From a checkpoint of a small audio captioner.
Model: log mel input, encoder width 192, decoder width 256, decoder layers 8, decoder norm layernorm, decoder activation gelu.
Training: soap at rate 0.00093, 9700 steps, batches of 128.
Rows from block 3 of the audio encoder of a small audio captioner, named by matrix and row number. Rows with one number belong to one neuron. Each number is 500 + 50 x the weight over its row's rms, rounded and kept within 0 to 999. All counts start at 0. Numbers have three digits each.
After each neuron's rows are labels from the 100 clips, of 14976, where the neuron reaches its highest value: "responds to" is what is common among them. Only what is clearly more common there than usual is listed. The data: synthetic speech, music and everyday sounds put through simulated rooms and audio effects. In brackets: how many of the 100, against the usual share in percent.
# fc1: MLP up (encoder.blocks.3.mlp.fc1.weight, 384x192), inputs 0-95
# fc2: MLP down (encoder.blocks.3.mlp.fc2.weight, 192x384, transposed), outputs 0-95

fc1.66:543461467507463536398537483593562482406482519504476451517475563447461521580466510432436477453506470473525597495484440473535503446509458549490491498480542366527530520595616456508554481625544481559479531494560380456500506491454542582498458509521525606427472552474479474526514468504569564469
fc2.66:537466493552558605463463612580505479375539564517491426472439547529460529446525468514556512543502546479441554574462461470535488500526547492422515460519491582503492473421419423460476551456522457547386470504530476450546458519475418497557527532545457419521523486553526471493524501470447472427
responds to: speech (81 vs 25)

fc1.318:499533470481458523478542575498507470468366534450525456500491582487557459490491513473551546498504501516446526443476484528544564486445461496421511526498470480563571524522375502507485405523519412555424576521569514419463608544507481517532530531487548464502477457524510424436533458475589506439
fc2.318:485470479560450502538409501422490447502465481529479515532498510431416564500444428450444466520554458523510506405511499459515464448453556502474513499578443510568473448496487458533569383423391480526485424479417491461533417482518549433482499442549489467427466513475486516485401422526461519563
responds to: speech (68 vs 25)

fc1.249:496571475536510638465602434526494555594510304501513436551413501611518560564616468542554500465475529524474588489497554515543491597377507464578493522465619519469418493423525498511518577466551457504452480407466478409491536564492466470487439505476522448499517458469534414532450560502520513436
fc2.249:551493560490525547539431537455368505521508516485495524540541567503506578499537568516518504474429572503394544501545465645587493527547495563516566551516539490443480474509537545488516462507525549533441572452476443456566529531474495391457444421527562495481499571478545478497568473490431541506
responds to: wah (62 vs 13)

fc1.90:483499501412452488439496478505458552594437462487582491494503511494591543506467499460598636460461451513447529457536458488554543454587552456593470413440424469526552533583473557427471512544481563470541474498545535506484371564490448447517504532565528446516484523513517425520508494501474576503
fc2.90:445539508381548504580507406456498424507463445456424426561467570453488449446494540468476478470500514469550448521482526442546558419473490370607569425478467533515497521505568446491575496564520484506467560385490493523544494521556618535548476508484508499497517561450468541488470471496478466530
responds to: speech (54 vs 25)

fc1.143:526441551577413486582566455501531554565466498541522559398467466523536524492549499535507448531566444448483568531512581460581535480457537421460601565466548475509522492528421524428423468561527476458479472490515528480519518467515524551503568400556479502536400576503535522464515523531493479483
fc2.143:475584554438482444522421460517519548521413622549575437576505505440514506548515487538446475482533524551516446524378544557478501459539476510603494613458415489436484429488530562609511490540469507515481491485497483474430395527531493515430549472492420386497502477452508554482534616517471422545
responds to: dropouts (48 vs 12.6); telephone band (33 vs 13.4)

fc1.200:465502593546479585514522446497507618498479469498586510447514491484517500510456429542566534404532501568535467534378481503517497501589419506505496605497479499515526525499515498545465512593545508523444511475520395509523530441604531567452487451436494566554533519525478532514529592509499417453
fc2.200:530592520542472432495443520543473458579517507525487553515469452518464460510479573527470461540577533470421477500553483445577490555476498405539454513514546482535605532431538443571448486462525495415500407484591525415459455431506430451488533570540511557594453450406478483532492515471489558507
responds to: dry (64 vs 20.3)

fc1.172:547592533587526516520515482463450546505470562508604475500543484487510483496509534441555429480596543408504542490531441440589596556572445576534423498574484502381536511513533432407472415421467517566557538429501438491448412494489548522519426504482519443449555583487547445441449473562475491484
fc2.172:519480490538560509527366511565434494504555533503580466498478410493426496385446447515495511542450478556487469520492445429450473500504474516490441537394472533449488505493474543460465397475441526533449541560415476468528522556468468445487517470560529485554489499457444435439520585513457512599
responds to: drums (67 vs 25.1)

fc1.220:558413473538489488543537635559495387536473551521582492521495540517505448446502581569581457401562557478516468438534474494534539452509514527445548413498544548472420523506536535475501510554470472506476471469472485545564496516602508527462588432437517498618511514518529489435511506570492555480
fc2.220:517502544545499530442442533488489576491525492386555597425461438532417589472493406548551484571446459405497521533501413448448481478438503477519481477385506479443478485502590598486626405516469502517481463573579525434502520542516522625560488491444485478524544487565539492487473544580486510497
responds to: dry (58 vs 20.3)

fc1.265:474489434480528481439460520538513480486486480409447452541486531562506534521456477571552471380493484460496519489567478490536498501477546555472550408499508488479540488524501464598505447424461478516563617456488477455582449483537538620459517494480507512407439566438603469439558470425506595535
fc2.265:478580543519470404455399499467478506485533496522465508545451531442402602413419428479522491523554423493640469415452517435510497565446415459445491472497526442501555453520511510446432502475399395485424545553503462495534443494472458577553539602567572446511525520463495424499496539496510463524
responds to: drums (54 vs 25.1)

fc1.295:584452540531492470517529594501451497531522441596539452516536531506563463521510574505475501437488542494548452538453498468558418536508502564445395495579464535496549505315408435495484546466447540577449437460525549496580563493489605487542500557558514444496566487507533393347556526516502405506
fc2.295:582446434491435518532462503519586492493507564452546530618444463448310517557492603521561477493482500503514516505529561538520483450458528548499582495548605457553498527478535537495595426537540470469485550526525534444563527467508441447433560511499418623468558543443527510625449513477460443483
responds to: wah (76 vs 13)

fc1.333:514552452575445472515462485480535541560507431422537425523523516490482536543416521545546496418502469502450431410555463527507561486466487625525443514587561433435580552451525450490512558496446483600470540497488554357512509515440534488510522536479468562422517547500509449524564520435480550556
fc2.333:522448485394577386429527462557454492509527491486431494487564487480595508531549488537532468537550491501613579487556484605451509554531503516516508530401554495474517516475530557526473449535409495565490504486484510509519508498449435430462553583572543539466518451493491462531465493483541534469
responds to: dry (60 vs 20.3); distortion (31 vs 13.2)

fc1.267:511491427554425605472452458574456639424500492559600533538490521464530506515607421526471529490475512530478471514529577516450565380494460470503531456575458551421522435507391426504514481460404527492606468506494410535495481564578569498521615483505505560536474539575497546505490474508543528352
fc2.267:524456493409540462606575435450513448517494460594549447505460457519559490509417516506460510542411509477528510497466590376418501459397524391439447487518504485508468481499471479507406490538499591559526553462412580486411530594547372460435470594495522524503561443472387529508441507495551490475
responds to: dropouts (40 vs 12.6)

fc1.35:487615487495449534451418414431528553432514539509500563438513512532489521499445450474587512450448549526502537482505429511533511549527457508467604454525528485443506588486440491538523413452553522458513577454495525475512467492540460418561483421549576442448466600509540603544478505451507588500
fc2.35:477466476419551482534568517459549549553550500504495533442473477526456491504526457585518519452482453522475481497504462507658595597406515498464529509539464470515543468499514547557479528551546435490531476524555431417510461497563551494546597454547509559567481475443488493573547512595496589468
responds to: dry (65 vs 20.3); distortion (33 vs 13.2)

fc1.312:451503535480543549513467533509474535539489425420516524514414494476545527475509565522568370465478582491548466498446452383459526513437445552500487568536493593551570510483577543476599511471581491457495410459425496542370455496466580500477548403505525426412575543509466484450518481602551518391
fc2.312:463405517516591512491488505551471534547559517476528515463526466404424392416462576438536501550507479405495523570505521551449485544523548496472483542433578451530505458364453480531442461492569444556502534503571481554560630429406483458409379447497484531428485524576595418502594477474551472432
responds to: wah (59 vs 13)

fc1.104:444520512538503482471489592536477505502487491525564502430507486473456455515417544519489510549549534537468497489442495446532516522497513507450488563514495474526466519427507458575530528541499557423555540422505462568509413474427507490525501452571519526491506512495546552424543524501538516512
fc2.104:503494503474506482386501464377488530502413531468554519418438467581509586468550496533496457500410486469465448479464453464480527637472551483520591537449493431600513485562534568439493460475540470544554434592477555447551478515501487507556504424529552462487452451540495524504487485592505491429
responds to: drums (63 vs 25.1); dry (45 vs 20.3)

fc1.242:519506456492540521490473600446520492568543529530526540483484557559488547575506518513552520459548472491513382492478505496472535512593433529539537528434564543420455529566601496522517408525518463466463469453568457475511525444408410507432572446468513460515600504521496509502595557480420573462
fc2.242:482464536539526543511443512540555551458517521413515571556532443453415474537488521487473500531511480410451372503579451468542479487502481439513472537544556524538494564384447508444398486540495566471471559462544533466480537482444583569473553531472602485489440457432498468477464584538463605482
responds to: wah (30 vs 13)

fc1.213:529483467427448457508500526473604546466534535505547610510537476489456431438529522508563598497501576434443552512461465513490540438466456513510489604456498520521492565471453529455524599513570455528473624453415469474444533546413446533502522564508455553515523527466517512549467626498494565541
fc2.213:473523502491468465510508514580501442507516532580496590487492539493440468477520561531620641518510562552495458503581515456522471592533452541509581492450498486542545576509414525498505629437551443433509441577426544449431486559484634485441459550427438443473439480503566544503460482518464473514
responds to: drums (85 vs 25.1)

fc1.191:552477540538512515442424462497485523502471433467532509453488464521503425561335452439594440619525543430433455517490510505524604509575486537559502535598604477501504509515590557447555412451555462446407522490485525504423455475550518472472536424447448432607437563515497515510579455455494548457
fc2.191:441448551510457552616471543496505585464492465443528521498481525490457525474469434535505527338478511534504447528548445471588419530422440564475578509521503523463554475476542586595517489473496527474522582528494465491472489540473518455458547416477498445477440420533476519554492530519459467450
responds to: dry (73 vs 20.3); dropouts (39 vs 12.6); distortion (33 vs 13.2)

fc1.303:511567506572565570508476524506524497464506553491538467561533514552472515540564582704500532472494515644533504499508566483483519499480461487432428468517473539457533540443488533432470590524460480484507507496544379441498562472447479549481498547446488532437626445528399508526527486493462515544
fc2.303:617446546579402448511474507550448532460426476523515538519523508490513489463511480412542450502537612453515453513486581496473559491425528527604540491445471445507513443445443583507517501492416520632449521383409524482454603431516434479487543447448537497430427487454520529459395508533469404470
responds to: dropouts (87 vs 12.6); number of effects: 3 or more (35 vs 13.1)

fc1.63:455530560522472500533493605559516501425492419485491521524481436431504530518507446576500444552368495487542530516531520469413534526491552468480558560510557435469518512473532482377472427463562578511577515535646502503522490481489426512454469493518603520503463414548548636529487540434591473463
fc2.63:520533396445442521520465490576499554483414446492538463551491492452490522532586438543518480446492476508478548425470504487537413456551510429526481639509440604452437470583479469565524444488519466410476490494441473523516606495452633498493437538492431518493572487442541494485527501392459521466
responds to: dry (65 vs 20.3); drums (62 vs 25.1)

fc1.323:539553497497437533526463429429491546490471513638515546443477553521552464435487550500544523588503482472477512457465499503576511476521546427546462390546570488521491501453437515492482478492546507586577522572499516546531488480501562453533431504468517503466479474518492561447537475475510547456
fc2.323:472455568495518455502468499553424558570426517500465507506501436484552596474506490477426487475482549533543449499568389586468482417500518549504452412491488539484583573585554473463470455552591521507499514372444548470505477470573403427387563489479480494475550514533480487458457484624553456510
responds to: dropouts (66 vs 12.6); speech (55 vs 25); telephone band (38 vs 13.4); number of effects: 3 or more (34 vs 13.1)

fc1.186:584490466520559573470490472471469465379528520392600511566465488419557445466570584460574473503520466502530458491515505538531601507473520446493515453442450497477554464492461492555465497483553579529485421528541421430494535442513509483555570553505507548521393443453500532493460440401557480453
fc2.186:498513497537527448501343594457469583507450572536532456521536481529434474549505459448549481427385473463430416430530541504510504626490418533568477472539579472525481462494492415434564471544516511443549398463482522553499481518445482422509444526531455534540503531546496499511502513490502581581
responds to: dropouts (56 vs 12.6)

fc1.208:523461588544478583471501526498485499440517406531535492416506491492487505463579496464460582528518470476472659526504457423461504443434540490509482474467498541470548540546619410427479618459498492514477529530483436509582540397483578547503465533531548516398506458500509532496609453564514511526
fc2.208:471489524594511511497554456527604553470573472474514601400499470541504560462483467517528490507442388443438530495562518426468535470502439508491460533491483473435505414445451536544521549501480502597493503451496433464518533536421522496539460490508557444538513556575509435483568513528542529416
responds to: drums (66 vs 25.1); distortion (31 vs 13.2)

fc1.46:531516422566496529378471517503503504552556422528546487604478528499500503442528500498517590430492512488552449450526433460541523505388542527464443465512513500457524491542458420536527560469475482515591464502581421436501625432567443509500475509555527377444448485536451431531496482498542407504
fc2.46:467492544492503533507538499463458514463533512496458502381591533510488409494524461572472467471453524445478412471359411503519471526476501533619576516453422525448526521477515481504439573429496521517454450427499482505571497479473534380547419503519518571506532558435597383473539469431478554462
responds to: drums (58 vs 25.1)

fc1.266:485480514506382615571468477486495536508505459564501475532555492454500541472467352532508474514500479504463521486586443576551512458471538501377430546518462395504546563407482559417452503488630486537470483374492418480506523549469531502475590466491511462543514437515543548455482430464609507529
fc2.266:470566465545407509547463492487499465501531612509498548494424550482547474494568552482585550498508530503504437509564592486474587463452513503487562573586512487472525546485561490536635507497567473517511528449530478569548508575532466497552470453596473551398596496489545521418541519481558492524
responds to: dropouts (32 vs 12.6)

fc1.219:517388423518565477593521448589458526489447582490527468508475516540409491455516480517563532518462445499518487480414489409408512501493336485524521450524494627480478566477447433448529545493496487520565529423364505458534529550446495566510436577607519498526515509518594522534540436477513522558
fc2.219:438492550543461463517538549536476442521595513455563487518482554515547520547600428519502500548541542437445486408524471492570372428517451506576578454499540409567544515432460551410515450442478512526438566381588522527508563525541508546543511543555436470478506541459538529430472553472555472529
responds to: dropouts (64 vs 12.6)

fc1.78:554587508471517353426415505626440630556482535517432505565597496517541461476545465525574452367473517517447471567482517404543523547515518444396511491477498589435503486542477443567553458489529565465554567477532560443554521520535486538494420469445542525495554481457524483459450519439502545485
fc2.78:533544515495471531536483387574473528564455578524567493498450493468559517472469479594571501471561413513628527544401606562547534546564441492456488547542436535380418541525465485477522440593447506459490536432532584495479520421488566501548548549480489473493452506448516497475502500489516473444
responds to: drums (75 vs 25.1); dry (66 vs 20.3); reversed (59 vs 12.9)